config = dict(
    horizontal_flip=False,
    text_encoder_parallel_block=False,
    beta3=0.999,
)
Rows from block 2 of the image encoder of a small contrastive image-text model, named by matrix and row number. Rows with one number belong to one neuron. Each number is 500 + 25 x the weight over its row's rms, rounded and kept within 0 to 999. All counts start at 0. Numbers have three digits each.
After each neuron's rows are labels from the 100 images, of 14848, where the neuron reaches its highest value: "top examples" is what is common among them. Only what is clearly more common there than usual is listed. The data: analogue clock faces. In brackets: how many of the 100, against the usual share in percent.
# fc1: MLP up (encoder.blocks.2.mlp.fc1.weight, 512x128), inputs 0-127
# fc2: MLP down (encoder.blocks.2.mlp.fc2.weight, 128x512, transposed), outputs 0-127

fc1.69:465507546507484475470471513492570523465547500515495493520531518496523553477482482470483521464502547497487503532486467495547495472496486455524540459481468471506495479434486458507510494507491503505489511517508490485531541501499490519505491511532490450488514473465511536477506545463492508521511485545514491482552499507514523504514520486523515519434524532498505480507498499492530500484513
fc2.69:511519483471490512490481475473486502498469472492522502466490481551506499491489504503491482521501389542469533511533496512509534496505527473466497550495497494498508526494538515495495468503464524488475474520522509516553493474463478468461518473493499529491512529491496501495511501488520479514539489472542535514503510437473483503515514523537510498493496488469550496532507472563515520529493
top examples: minute hand past 1 (30 vs 8.5); minutes: 5 to 9 (30 vs 8.5)

fc1.168:480474496490495524479476459508544494535496476504493485514523484481485502509501503480519535496503483461489477513476509481529499457497496506502499484528538505453491503490461533480538472545494541487525499520510452532500526508487497478477467508483495435529537528507517469476536473491558496452516523482515506481540491557465509455522510505467469503481525508474496517505475475534562500521533
fc2.168:447486485479497495506563457499539479480489495480512490478483502545499518463488510533535466517547475485469505522484525506510545487498487514472513506496497489529488506489502492518497494455491538536461513547514499524512512487504499481485500444512462481480485515459510498495481518520542518523490523494480482496508488483552504470488535476492516475489523527458483480541447478581497494544516
top examples: dark face (67 vs 34.9); minute hand past 6 (60 vs 8.4); minutes: 30 to 34 (60 vs 8.4)

fc1.100:549468512529469523468483510499490499490515435490473501502516485513537532497480491516529486487488525493521507473480533437551481482519453480512523471547495501487474502507496508467501492519526451525464534471519503508510517516470477528453483492483507495520472519495461513482529488515496483459498475508501550534550500520500532518505498467521507493458497472491495503553496459466515492495557
fc2.100:476518520515529518537463520505530474482516549501493519441511458521499490479504518535470519504487477497500480455525485498520489511493521526523498510543481484521514531500524526472492534462528509538470533523468513486491514476482547468508484527528477498494520469517508460557488517475531510489484484454461485527501494458491478538502477534530503524529489458478496506446490471512513521505449
top examples: minute hand past 3 (33 vs 8.5); minutes: 15 to 19 (33 vs 8.5)

fc1.211:502514496537533531520475501491477469493501444509480439523526478566522508522501486546464489494441488463527502497506513496524509493495436459531503480498468516513523497455482515478476498484526471498469498487508535529530542527491529527481531476515485522468470499494459532506524472496509512527498476511505537530531496482483478521513521497553487457514490502508500475530522490463506518474487
fc2.211:499546452509526498504525460463488532491439500512475535511502499524487486510486499513504467541524499491489497517544498494496457521505549495530496509521489523523509484499497535487519496472494499488497502475537529479470500483569530449492494524522530461509541462515507488521491490486527512517506498510488501526508447467490476507458494513477471480540524547511464493463505509509468512490418
top examples: hour 1 (28 vs 8.3); hour 3 (26 vs 8.2)

fc1.236:480455518508493527534494484523524480511520502491493489458515494490562517491515532446456509463453506457494505531486491493493557525497466518493515474534508469511479510476529502538484481529443502487459475519494528489489513503503472490500484449471468505489488492517502504521505502511508509482491498560493479482520522505485515520479463521500560553489535542516446523499463524482496507521521
fc2.236:492490494545486529538490486539548485510529520477493425477534512486478534463499454478495524464505551486486539504462536506499484485461523468479493490458492521509472470497506479532523514508492496528537490512491453493490510452505466500516539462526538486475477478542547519508502514483473514494489511465524478484456541529507551496487495489504519483515511501503536504489531518488491502485497
top examples: minute hand past 10 (51 vs 8.4); minutes: 50 to 54 (51 vs 8.4)

fc1.144:556496563481499494505461502509513517453532493514520452516499496460511512499514543513546508516492480464546468513476518527527512472518488519462491475490485487507529507469501529484498496537460457471506475471512461474523467493514452492502510496490457509487514524452480491509508504498551514487517512522522527538520488492464500518451513456547505501490490515511508453455479502507495508526534
fc2.144:493508482529522433504488497499455500474461514483475486540491562495469509516483505526474524504507503503546513547498450511524463527492490499474489449476492521493523444484538488497482543456496502477481551523504552492495482487519518498545503551517492513521505498478509480482479485518479485492503493493515508510522515500512513487471472528513469469495532467542477570476532513499487507486476
top examples: minute hand past 2 (38 vs 8.5); minutes: 10 to 14 (38 vs 8.5)

fc1.76:491486483555478491482504527526477540497464505477515489499558473495495457498519540504541472544494475525468527505474477487501536501514482476487518524496511498506480552507499471489506506547481506515458475538505496479501473515476473494496524523496507445503491522510464494460482470528510452543483500498477522484455520529494479507514479525488502526511548512500468502492537507512565566517493
fc2.76:468510477486514480494481468470519480475532532502473447502495501512497498460456518522525508505523483551462536502509507518514523535480497492486508525466480494470495480513535481502520479514509499486509533537485496499570522478458454518426486543484524474529512513480482483466484537549492525524496499499519487481448521512486482465470520517523527449473503470506501492519537501531514523504498
top examples: minute hand past 11 (60 vs 8.1); minutes: 55 to 59 (60 vs 8.1); hour 5 (27 vs 8.3); minute hand past 5 (26 vs 8)

fc1.500:541443462537545517532484521492498497508471523499467483490549496491487447476518518520504475526469469505515462477463484507507538484509462489521491505501513499493471520511501454504504522484530537483526494514484476478482465516476434523496509494494500532486506509523499511494496466496487496503532490471448469544476543503518513553518513505522500535531510506558506451532536492493501534486529
fc2.500:531474487468481523474502499470481530500538528505474450521499529514514488491461514520491451463481526539515537544512478484529538531493485511502529530528502454512508515548511470492547491514538465497463471471510481500514460491511468507479469506447502539473490501511485484541459468509465528499516502537492532485512489515505466496472528489506540524532497488461517461500544490485506507498495
top examples: minute hand past 5 (45 vs 8); minutes: 25 to 29 (45 vs 8); hour 5 (28 vs 8.3)

fc1.336:504496506533502518472487537507502505473522507525526498462491502497494500487530552485516518520453504462486455470476548516526525459496507490471487500461487491519544523517456451491528503540490492474538512485470439523521519483491498551481503544537513461507511493498464501462499502447481520519492511508498478482455501507469493449530551487504502505498475483506490512520517477505516545529464
fc2.336:497508458504522519480476486544507542489544490531500530500534487513498519490479526524482504505507509529455507439484509526519495484488467530487498449487526493522546478528524487456499504504482490550472503471505469517509506484438488501501519466576513493489508467518495517475487538494468469518518506484504513475473513494487480500530540468503437545483500458483523539508525483479492510527485
top examples: minute hand past 6 (42 vs 8.4); minutes: 30 to 34 (42 vs 8.4); hour 6 (28 vs 8.1)

fc1.224:502497502522504511505500487500460493482495505526497481461522487527491510486476485553501499508434543494497471501486490490481468537425500506528560450475547521470544487485472501535461546527476491513498512497502523533489467510463531505500451499515510498484492494497537512517490479498475509513491476508494508485559477545495518514529468534480480505473482488464457537453503507518510520477483
fc2.224:517501474508497486470512525504494460524505501525510497491510507510510525509533488501485481534432469499500535552509522521480550541554470507506476484529498472491496497502511496518477469529473454468479486489502467439474529545484447472512468520485479561510479521484527489486458522513482498512472502489478481551487498468451514510520492529486514500475536508557516512526504508512471504515507
top examples: minute hand past 3 (29 vs 8.5); minutes: 15 to 19 (29 vs 8.5)

fc1.377:530493546492524499460495513501488485506523520515456462500528506533490505517524520516503501528475522466525507515482500482527513469496448515499490478503484497474470557493505488522506432490484475468478497479505521496520513491513501489454493498533516492534525499490507517512556515469513481480519475528546533477512468508428456471508511510500468533537508533500460492498509552449507546480476
fc2.377:471569473485523498492517456493468517540470488467475519525497495532518461516495492517501506527520461549479503533504454500505502534501489470479522531459508478532547449493459485464519552473487503496503507499524537517494482495525545499463500514478505528513469521489514517491511481489502513515517496490502488516489471465532467464513466490483490486441473514520512517552510533503496536486461
top examples: hour 1 (33 vs 8.3); hour 7 (28 vs 8.5); minute hand past 4 (25 vs 8.3); minutes: 20 to 24 (25 vs 8.3)

fc1.134:515462480490492497438492525454533493491515471505504492499532461514512507512500525509523533517523490506504447490519455481485536494473458477489508499490506484490492509463559546513511484511500495486484496519482493424518534527495491534476501489488497457500493482475473505545515524482536470502491482562507487502562483507496524571483498523507530506489510491525456522497485494524478456494483
fc2.134:465501410492559496487460521513497526458485492465543503558518471496502505480510498474517441514477514489505483488513496518493501468510483467514475519461507469514462505528489525493474472522526467538523479528531506501477538478472498503510493508512473490449514515507497493512460487519482505491509495510477481509495538503497460505518496536534492515501510531534527483489541526498544526439511
top examples: minute hand past 5 (35 vs 8); minutes: 25 to 29 (35 vs 8)

fc1.251:501489559521492533503493562506498548518544451488536515491523472560480497466457467489489488516521526499509464496460470502500527499540516482485490506487504483431523516483480475486528503494478502452518454530493494446511507491500513487444489481481510499532513526503481527473528495512488465521506494486525475511531488531502484536495502502515518492531502539530455496515493507472529497485544
fc2.251:491467512498500538512486503491508471498496502544513401491515460505485542505508483560548542484488511488472543473517463524531461486478483514527523494525484484504518480464556486497522490494516508467512535495429509529503497480471512523510492494487544498475496511505514495544480530480496529500525495525499484547519496485543486493477500490481508460469490463467497486527481483492515524513504
top examples: minute hand past 2 (37 vs 8.5); minutes: 10 to 14 (37 vs 8.5)

fc1.362:528534486501503475504507487495519511448492485519515483478496465471498492524443551476506513542477504485520539491506486524497514519391467531510517503471539535473502493510483474493510467487500493475522516518532532490546516457488518528475498507507526467466509496455473489506499501513526466506504530504520526473508449511506504522504512463526500541505472526480543492516511530457515498522488
fc2.362:533470515480541511464518499518506445506478518499489523503505491541523498524498456512519498520469490493500485556560496506490524566496525470567494505529521449495443527486489509513485461500526487474462456477473523461483493540490523460452504465466483468509508498513497510516484490495520533549523479498487489491500513478493471497505532526494520470483510507524523504478518480514526523519499
top examples: minute hand past 5 (41 vs 8); minutes: 25 to 29 (41 vs 8); hour 11 (25 vs 8.2)

fc1.277:500517492549503510452517489500487502504506533481507498484501475490475515480518470476507523484499508480525511483493515495527478488500469545491488499511510511507491483497486501474524502502486496484498484517497466500514485530468525454482478502491465505483495433518533503484504490529544476556443554451531510488499526472485476580512513467519523516544524522437516516477533515481546548538497
fc2.277:549511484496444486511502489460486477523521504507530509515467484468484502471518507487515538532498486474529487461480515498508511504496506529473486524525531490474531504522500494496521518495479475536557474512514490474525483554484463567480484539485514527478477489541492509556518495530474485489514505508494515474533465552453501517492499532484518479507467458458475493500522441475513482500474
top examples: minute hand past 3 (38 vs 8.5); minutes: 15 to 19 (38 vs 8.5); minute hand past 2 (28 vs 8.5); minutes: 10 to 14 (28 vs 8.5)

fc1.394:474506506497471538474491505502492487518515473517556500481512468498474507503482513457488501516490487506515532537514531513475527537503508476507520456482541525466495506492486511520505497517510521541536488517527496507537486459476557508498498512504545416489528528467514487491481505500559537508453533471515525532459530467494506471504442457469526461494495482488516512485499475514494509494526
fc2.394:537474535484466496495519504531489492516534513492470469504466517503582486490520484447530508531497519522523501514534493492505538537460486495490517540497527479496510504488528484485493492484504503472470460488494521467491477502499486465502499509438504540502486493469484475476426466459526540510449502527490506476514493466534525505533519524545492529507480505522498505451508486493470498526507
top examples: dark face (93 vs 34.9); hour 12 (48 vs 8.4)

fc1.411:517521506474486528532475508505502492497526534488518492492495508496558527476509511438535513489512501484488469537457484510547471467528500472492492498506479533493491500481489500475486502537492522487504437529565483443526498530489488521500449474463451462488506493521497522517523500511523495484481503521472489531504462516488548492475527539493553505499503530506503492508428480482518483492478
fc2.411:452498488495489481459498548518559506489447505492536519501477507487504521507500495479500489481509492505500552524474535532500534469494492472495551491497456490500503496467506512539478485536481506478497448495539479524510500496473462504534505482505448504453538500500471478503524504526467486540506479445507505523506487492509482518502471505537545486448504493533573506499500511514470462506513
top examples: minute hand past 1 (69 vs 8.5); minutes: 5 to 9 (69 vs 8.5)

fc1.99:542533472488467501512504486494493444463487478505495480502514457491485520505478503500500503499489461464479456543499485496502485502420514527494559478490519513509494489476471511542512461512488539499518478503476496525549500484497515505484496507512521458477529473501522510495513467502552487475516561541517506481523470506499493507511521522525507558531503486453505516444544484502530536509486
fc2.99:511450506500527532505468487487531466480488520524507528444490501470549491483532489489482482529488474506515446493502542487502513513529514466531484522489512453518492532513477472505479443531532456521538513501506506512488523517468503493469511527444465499508521522496486476548486493517520510488528483505459508498501465561490525524469520507514489546485525485504474488537483462505500548518478
top examples: dark face (69 vs 34.9)

fc1.445:538504490497528553520480501489520463484484497457530518506501512492502458439497503500514456482500508468513515509487534506514516519503507471506489454468551522502499512499501515548475511506521506433516461490523484441547520545480480485495484470543506478518545541523507489478484472494556526496480514489530522493494502490521506491463530521516537510464507508549488492499487466470492494488542
fc2.445:471526495544512490506517521482514460527477474506485483534473556561532509515478510551495495532489486473473494532506513502518488540498493476506533492490524474455490517475548501525488487463501540457477513483452502498549472517492508470530472500534505514499470533526488465520466489558469488487507470501475544453495475488514524505484503512503542483460496493524474489536506475488522518502508
top examples: hour 1 (38 vs 8.3)

fc1.397:543497499500534527545506550490533537528507467572507472517518469483517501496496485494527497491519476459502492517497535513517452474486519462490487477460489518477503581474495472492485466505518477483517467482513506498517489505476482549507488507517529479497513531491447466481500500536483477478513520487503513515495488518481474533511561480487503490510474506478485491553547476458498510488536
fc2.397:462483486452560497493510504536505453466511458524479497464515479546539530531505465512497496472477496470503501491523490473484522494497474511514508483524512456523519474488487486487496511497475500545552500489474515480461560469531513533523496484470527520487481482503534503540485479514506497505508518498511446509463490558557499503506485556516473528506515504511493502504496518480505445466490
top examples: dark face (98 vs 34.9)

fc1.169:485505503472538499513498465510488478521468509446506527465520480513483526498511509500527473505541492507507519535479469502467493528501533450479527515485502493512520505464512510510483475544456493457535492487476469470508530510473474516527500480498550482527508544493453572495476512545531506517439515523466525461479482494490523492510483532516513524482498513538449479471537499510503503523504
fc2.169:479532532511464479520504496475540519462488552487488502460461560523447490523475506493482507528527481497510518493513502513492480500514545500487492535461483537494510479477513533510506511448495497502506521494487544468476528470561501487485475525518517549549439498459502488505517534528507460512504506498496484513486520474461506511497484498505479482513518494548473493499448540489504460509488
top examples: hour 4 (34 vs 8.7)

fc1.79:486500502516503524503487496470524490521494458560515503465520469533499448507487534484504538534486479506465529479497526500491509500566501506476461514466493505507521527490490562519541511495468517495513454482492473488486484485493552489513538494455512499541514562483436480524488501503560489516468533469500529525481475499492470502504489463489509469514494487489507535509504522490499521542493
fc2.79:539481518499461490545469500502488492511504514534512524492483534471555441504524491465469524480479505537468528498495520513470534500504526455503474484494458459496541517461511470498519534506474494462464490508540514496444463525526450520487520476477506478498519505497495507476502491487515495498497479486532511491545490498536514478493511485539573528518476499489530520496468474545524500495497
top examples: minute hand past 1 (32 vs 8.5); minutes: 5 to 9 (32 vs 8.5); hour 7 (30 vs 8.5)

fc1.256:524503515519439493540500550482463527451509516490490490524504519493498496485505586523526462490480523541526515506503475457528509504494506494477494502523471490522480528521513452461453498516538488470481500496504501530519512521476474517534476476521495477487516470511449475514506478499477503464504480497517500490510481570490513509512475535501486487505516520505504513449425531516520502490486
fc2.256:515470459484503494522498501521518496464485489496452528501516497485500522510505449502496502487489506463556512523523440483505474476510514471558508465512502522500467464473482493524497466515461525464499491517488531452474526525506491515522507520483527485467511470479496504518497471481553501529515532481525525463485468494483527539508464508500507483553548499525524546445529470530521490496494
top examples: minute hand past 5 (27 vs 8); hour 6 (27 vs 8.1); minutes: 25 to 29 (27 vs 8)

fc1.338:501490500519486539478518555501528505495520466480511473548508455495514527518514454511569510504529500515464466553491499524505494520513461450464497499499516493473462510492505460489530501514507504502470540513543508527510506495487497523471477515480483502503500499473478508488510461560453488511514466525505504502520514528464505523472487490455465495505506535517444529456488474503507499473447
fc2.338:478525466564508475505494462495533513473463484499474504497497481457518514503489521431510473497502499525550461479454553526526511486472467548499498535519471481500465499545509543511530496507528504507526465509533436488500504501462431499495502479509488494497502483493500470551482529510515478515482511528490465506498515525516495488491565508515524484501516512497488509494520534518510486494500
top examples: minute hand past 11 (41 vs 8.1); minutes: 55 to 59 (41 vs 8.1)

fc1.203:503457503538528520481498551484515525469481520463514462518513492484485516534486503504504454499476460526477480495470466516522511536488466484498515496472495488450482541505506472509503495542482529523503487555560542522491488475489456521490505493482466472489476482472488482538502430517471520541551497531467508505481530511517518503497520499488492536500517497499470531480522489514556502482508
fc2.203:450519487481545492488488511510519510481504504499450474523493507516523517482513517469564514475479484510520519507502477481557497494486526495513515556510475469485501484496532512488492516507526491487479457519504459485522471505495468526459473523457485491481509514523481490502512524538461478480458484548579563483492513493523460487498548530521518479496507497473547480499505508505456482516504
top examples: minute hand past 11 (48 vs 8.1); minutes: 55 to 59 (48 vs 8.1)

fc1.119:515494503505524508478498535492542504554505491466478518517515491541522470502486461523528490474522539459537442499452497482496501477517460473530516479515473507466492521472523541512529473501501525496535485515468491509513483514492484497514506483498511444493511468549428525527505481493511468519561475563498500476480513474510500503507463457468493468507503520527502530514524483469496502507499
fc2.119:484496466510500519531466487468503471521463439493539451508542472474498478504530530504526487518475455486452470521531541516505460461504527469521508516510466457486476491511515490473496472519507524520505524517507513527461518489475529491503546459531456495518528542489512506504524510520519467507508521505486485521511473512500492506490496509559510475461514477502488543563465481511497517505475
top examples: minute hand past 5 (30 vs 8); minutes: 25 to 29 (30 vs 8)

fc1.376:500452502519480488545471534452514535531550505549499485488503444564506473479514512486531554500482476480481483527484487504514488544515483515483526487515486510471434527501463500517486531506480512484467461517498490482520469555493482514480493500504502551482500522508502490500529467513479492511501477506485509565506506533474494448462467516509486496518506511482476470512489522508486494502538
fc2.376:500477505500510483520482458489518517483482508512543471482465507496519517538492483459474502464461524522489454546546505480502498493512517475497467452520469480513481485467521478506531478508559473492491509497519473537492513486480469512531514511517511526526541488465493499525500469480553469490534478493523453512511472535513462496462520490542542486499496476527548512497455557492506490522517
top examples: minute hand past 6 (30 vs 8.4); minutes: 30 to 34 (30 vs 8.4); minute hand past 7 (28 vs 8.1); minutes: 35 to 39 (28 vs 8.1)

fc1.107:498514509504470477494497471487483476521539499528531504494468499530525483469464526470544554478477506547534469507505506542496494513444485504517529488536491525521468528484444450522520486498468487462497501504497526493541519553487486505517470456525506485517467506511495506517488509488507448483489493540497538482499498531513473507508514486531497515439513539466512482544455526477520514495507
fc2.107:527479531504546503473478480499499483502505476499479455442501491518518525518512428474537465497492542485474514517525514496480502521483519504510512480514542537468507466507529523533518493504451516469480540484408512451510518474493530484466489482480518479510485515492510534482487548495526501501503475520495466487523479507503542493451486514515538508510460525497502510532492489496534509506495
top examples: minute hand past 10 (29 vs 8.4); minutes: 50 to 54 (29 vs 8.4)

fc1.398:498496540508445514505504574484463490457520512513506505480496509491518482466477505519499498477467511544495510470480472498505495504506511545513510494518497553450483503523528515468570518523513505496443507485520493503507526528486458532502515504478515552497508492514467446509482463489448454470513511506517471502545516538494473539471469475523477504487498482504492512482463519525505513522494
fc2.398:524514458488486496487520491490511539516498492528509515482489478500508476482467504475470513537547468494540466478529473511538480477498479496480510459472517551482495506470475524518493469509512507505480539519493557503458538500501490476539504527462507513496496471427485528476544483503520482535532528493517473511513496491483517517506465488488469511502487510506556492493528470479577461497472
top examples: minute hand past 6 (36 vs 8.4); minutes: 30 to 34 (36 vs 8.4)

fc1.2:550471517510468495480533489495573462526492500503491533510524484473496479470462496499520505479468506454482466510474523515501489483482466499525531501494482479490504538474482460547487513539497554482524507550524496512516506509500496507507532481477534478498551479480453559480504504441480511506512512533515530486495495517539518519494480484531481499461525529520506531495505482515522452469508
fc2.2:473505535502512480531507480477491535507465516531497453512503526533523476542481514477521497506532496535516493506489522496508559514499509478491495528479470463453484473456525502478548452489513498479460497496465514484528505515442483474435478477503483475543514528509537509541517494465504500535502523488530529499461508509452500509484522517511565493474477517501486472495496504540519519497500
top examples: minute hand past 5 (29 vs 8); minutes: 25 to 29 (29 vs 8)

fc1.73:510544497496498486508526473479525461490483480462483502541519477462481542492473488507548504485504465450473502487481489468506473474507514464498504520518543473540457501473514517485503457515476515501533531488518473478550502514498530493477487468514515453498507507487479558500523465526552511510444555509523488476515498502490529512515528512481493519480509488510490507489549459525530545473506
fc2.73:481482509517460514557465442472518484509513493501511498450484484505546488513499501510471505514540485485495489542518534508499495529534499457503497487501514510508477504491500535470511493505503493516482526516498513474474522536498479508499472481472471540527484538459522484450505500509589483527524539476523501529499499499472504549484481477493548501499527505488484421503466472542488509511496
top examples: dark face (98 vs 34.9); hour 6 (25 vs 8.1)

fc1.426:502484472530539509512491515509517545444462481471572504502514505471521500495474495493456475509480518492455483486455535480501480515516493511525503464472536543452485491509495500473558471550462500524505469470499461462495490499474502507503539447511528481490483509539508516515518498504527486515517542530503527503506502498517498495506515512539461473495508436532485488520495529510504485532505
fc2.426:511504518507473510530540501467493442517476484493525463523474525517486492547538459508523519502523469513520473491491492483524545510488439517467492515532494467536527457474498492525499501471481516495508535551501520532460483499500483498504479503488452454465500516470456491502486503547518508496504538491489534486502475520549498442492507455526492510528538496510507516502522460476535494499485
top examples: minute hand past 3 (28 vs 8.5); minutes: 15 to 19 (28 vs 8.5)

fc1.231:513501511551475564463534474488524501514501507471501484504493514481480521451517494510475518454508457510500573492482498537496503495494508518482530491450515497473505501513511467477554524517486543505531495502502500521488535492485524486503505475462482516506477514455484491534497449442482498510524486461501477530515520506531514521520542442484480550461475505501528517481501492454508510504506
fc2.231:451464518473515490509448492508495483499456522509507510520481479459518508485525481485550443511486507479577481513490532533506528506506491468545535513505494409495479487498492488485482495502517489498525496506487504462499530529498507539533526524445495515488508486479556507473496506474507531480490508519506517517540513494503466494475508527554523515496509540468479497511483515506503500493455
top examples: minute hand past 10 (28 vs 8.4); hour 10 (28 vs 8.5); minutes: 50 to 54 (28 vs 8.4)

fc1.220:477480501505524506505470488492531466473518450506495518469506520540510510480485529517526566514484537473490531488503528471507503529507471499551529519508523510492469515523476511484497479501504488551479457479480496521524505466477418468482489494532469527527465510550506494535515475539508485522483524532458498517508479492527490484497537484492539489500520491461454505513458464477481487494520
fc2.220:489489515460528512549491528512500485517468513529467543465537488483485505518523494511510476489466467524532484520465469499496484502475553506519519573538496516485526521507486531520472463501479511523490493514451484487504533504518545539528518493458460467510549502515447530523502455486472475477446525487456514520476486505503483492512492496486515487524527508491499474475498496511452505521496
top examples: hour 4 (31 vs 8.7)

fc1.90:548521526457501511519434530490503489496517502474507489481496518502484463489492514494498553474491487496509530499475532493541479488485499521508465509510553528488496473502480477542522492476474505515478492473540495504545467504483508480480497471549534498476491526528523523502497512496502456513538519498538531471505456530515520522494494465529430453498505471442502494472502493507446495530491
fc2.90:452502546507484473479508525493490511473508502493528532514473512482481521480497477477542489457493504538505524512523489517546508433498531465464503503499450466526508498494509479456475468494477505465517458471474535503489511485508490481518487497480493520471508493475454495483499530506507476521558527504500485500495550498505493511529518593536497530493497505504560517499525516498536469508512
top examples: minute hand past 3 (27 vs 8.5); minutes: 15 to 19 (27 vs 8.5)

fc1.60:532487531522492488485484465465532445470490517505508484487511513475557483470496505475464535517474546551485547528506505512489491523488482446502523442485491508523475508474508508503500493502502477485520496532509554488579468505484457479503511488497528480442512493482513506486497529517530482496474515508481525539506483525490558491515491535534506493461509479498525537527482478495487479496495
fc2.60:535477504493465512451502474499528470478514484494490503475507497484558523473527535510504453522501534488541501497469499485474546525544451506488500508507508502467490543502545468534534493500501516471525495543478484492526495520483479500509497518454506480475509483478524499510479531527542522554452480498480477496527443446515537494485469506473498467501469526516500468519503485496518495542485
top examples: minute hand past 1 (29 vs 8.5); minutes: 5 to 9 (29 vs 8.5); minute hand past 12 (28 vs 8.1); minutes: 0 to 4 (28 vs 8.1)

fc1.34:525483484547508485483539511494495486517500542517502460469529470460515501495518505470534509481538506469487510481486515523516515476531472521464451492482492498482485479491461482475520496481510497438534509504471479469528517513479521492496522544492457480514521450501454504506486517555524494555485518457493495503475503464492503504532538530498494522482486530517534482559496501489566511526507
fc2.34:499489492509466462460456493491491532511541524489543515458508501462494523476494535474462523498497497501464510485466548527541552513481512546490489508509513520494504533552492470513503498518503494517458494491495488474496485496492456520512523465482491527488513543507489509478471492523491468532555489484574508494481529519478506518498475499503504513486471515453564464487510491553503474484508
top examples: minute hand past 2 (54 vs 8.5); minutes: 10 to 14 (54 vs 8.5)

fc1.462:511513531494523515486445516492474433499473464463541501507503523498509501496542544506499487490528530512465573501443539491492484511498484495471493510490499504505506490467519506505501530530485480471482480499583471495507479526455479493492486475506526523523513479499461462491465488494481530507447511541508491490522480517474537534502481529532521513506480530531498542491487475515487520508477
fc2.462:476487464530458495503507526509521536498488549496494540517503496495490513446487507475514507502495534452547485467498484475506500493504512467495486500510486442487508478508484515495519496501451542519491520537459503482488538507478509463533526483468514520536494506471486529516571504504491445484493493524496514504530479536490517477467467499512528459525525473559514541483507484530512458463494
top examples: minute hand past 1 (82 vs 8.5); minutes: 5 to 9 (82 vs 8.5)

fc1.12:517501481507511536489539545515512484477472533504489484498510475449496536443472475513495478512458498477524474494462463493510483490533490527497533507479538463491489478505518491480513447529504492485488484495489528455518524526478498511509501494472522476512511465480489523516490515452520538500473499509522480462529526459520452522522503550563498542497521499508481556543500516527529505524483
fc2.12:507476497479450470477485445503502522529501424510522489500441503470519509530561467518504483515504516502519493536505511473505452531513460503498508499540490479468531462496515496523537523497481505519520493513492456517510489551502476529478483552488517519546486472512483521486506492429504516508514503523502523505503469493531526510496509491459521505490529521457498524481468498479511492516449
top examples: minute hand past 10 (29 vs 8.4); minutes: 50 to 54 (29 vs 8.4)

fc1.45:544551481469514544519525528465502503517522545512521509507519503497528504486472560516471524508548474515475546531475460501520506489453525495483505529495497502435518487521490460456517450492486568458485479481513509514484510502481477464527472506512488507520480474490513476510460489517492497494506480477497498475526456498500518502523477476527505559515495526472520473499473520500488488525514
fc2.45:538513499516482516509537465499503509504488440478471453524506546492479494538531489473540496513509449502503499498537521454516496487491515483431518504529515434511462498484540527526484481494507542476469531505476500498479511498523501470500535467484511436544493525461470529509511517516529503506540526480500496505484455475494525474500505491500506516499494494497524535503486454531538485511507
top examples: hour 1 (37 vs 8.3); minute hand past 7 (33 vs 8.1); minutes: 35 to 39 (33 vs 8.1)

fc1.91:517474512547413515462501508518531499499530456504503479491522489501470500472516565504515506499493512513458569506513518502515518494499454490476519485541478519528500525551472495473513495515500504495466456472504511475503490496518510541452503518477497569460511519511490501528511472488507468525526519470494482552505505525476492497493503482504527494511525488487533530546471506472502502498472
fc2.91:509450545503474499528494500499543471530505495480531525464505517515460525468494487548473505487499498497494493551499534534478513491546500510499506494488500436500494515449491474537506483503528450520510515500507474496508528527515461524495495472539470485528474533498521466488532483495516482496548483464505506524469527473499462496471523520516497480445519474469469475509489494491480513553552
top examples: minute hand past 5 (29 vs 8); minutes: 25 to 29 (29 vs 8); minute hand past 4 (26 vs 8.3); minutes: 20 to 24 (26 vs 8.3)

fc1.420:493482472517483510507516502465510512493543481468522444498511482496467544513504539490505525533543458525493552516502492488526494478488511479508506520492487465520473528479511512456523491514488535491505499540557485475491559552491490524479468498455469507469475476504482469520505474514533453504494519468469487540510503536492481545516526481491494516515495516544500500507464533451512522519470
fc2.420:461499498500498468534456477492500504472507493481493505490445469510533502478480522457510547486518496514484507485509534549484493486493501449488539512475497480474493492476528479537438523478506522478494509534526490512547541472503476494488479495523505482505509540482523489502459482510539486517490589498563513508484535513514530472513495506521474497450493510495526459465508493503508496475532
top examples: minute hand past 11 (26 vs 8.1); minutes: 55 to 59 (26 vs 8.1)

fc1.433:517503511490496505502512517486511483439493475493481506524475464457488492474475518520533517503477496466527484506492474447518477528440484517507494513482510502465486514532502477496505483499536498484538498469543486502581503527500509566523479455534502447520517546505493507498509443518508507472486508477546523504537506558461499506502503456484481500520485491511466508469488530515482506498500
fc2.433:528520540480479506482476541501490520488485493497510527512466554519494505550515512489513462514510525497511523563524511463533509489533491506530498489497520488523471494525538476484523464524528521462486491455518479511514499485503451531491499499476522493489471473465460536476489489515486522512554504527465495475468514483480528495494555560497507492513474441517508506485505468462470509472461
top examples: minute hand past 7 (39 vs 8.1); minutes: 35 to 39 (39 vs 8.1)

fc1.484:501490530516519512518474525521533549482508480537500445538508474506484519513458526525458521550516518503527470519466488460537489487500489490490511500471466501460481459492521466462468486529473470501506499472506474493517492463488453504516494487550453490539504508496525473493560521496472489496484486485532462506509503511470509512520559480523507498480526540510484508504478509484495456518546
fc2.484:489519471461491494508500519478507545480504503530501520567462465477528462480477478492527469476492476494511489518486423500477496479540492540476497470533515509580508475492484520500484466518479476491492529519533534517486511507522507474507476477483464514461525499484514501511502548515522497494484478529490500533494520556540489497529490498548495482469459491513477497523501490505508459496545
top examples: minute hand past 7 (30 vs 8.1); minutes: 35 to 39 (30 vs 8.1); hour 7 (27 vs 8.5); hour 6 (26 vs 8.1)

fc1.299:538547497522495503491536489472539526495537462526445540457495487526499545473484529476477481547473468494503518500470483531547521519540439525503510474477504485476513531512505546445504492499525454461470492507496532497492507492483494512508484538501494501515511490492504517506522477488507481511481524477541493500504461528487470495480519476481483522546502546524484539447496497495475512487486
fc2.299:502545513498505523510498498524478481511515518527502519480486483521513519481519520519527508503525480512504520493536519498487535523537517440487515520546526458514530537495521501500505492498497489462485531516465559492498521477497481464485465536539508517511448494443539510513512510471482525481508482505446476529531492458506520454519483526466499506461459494505495476506445499505443507463464
top examples: minute hand past 6 (26 vs 8.4); minutes: 30 to 34 (26 vs 8.4)

fc1.316:545459519529488509529467495505504480499484535499484502485576448522511475500529502485521492493486516533537461517492496491526528516520472505485518483495485466472517536490466474480499527527520551494504463525485494481499496535486500506514470466463522486495559517494507495479501475490500514500494458515541497517530479538467473447559467503497508517457459532471493480523519499518499498503555
fc2.316:515497478479450513530529508495477487482490514499510478499495454529470464473504515489498543530513431477471484497545503503481563507479503537465527488505501502497533493516481483503486526464509508529511487519501488479471494458531509481526505449519535525491487544470494496495491519532525517538482522512492559514493504501511472474486509502535435536494518492537455470443518470491510469509501
top examples: hour 4 (53 vs 8.7)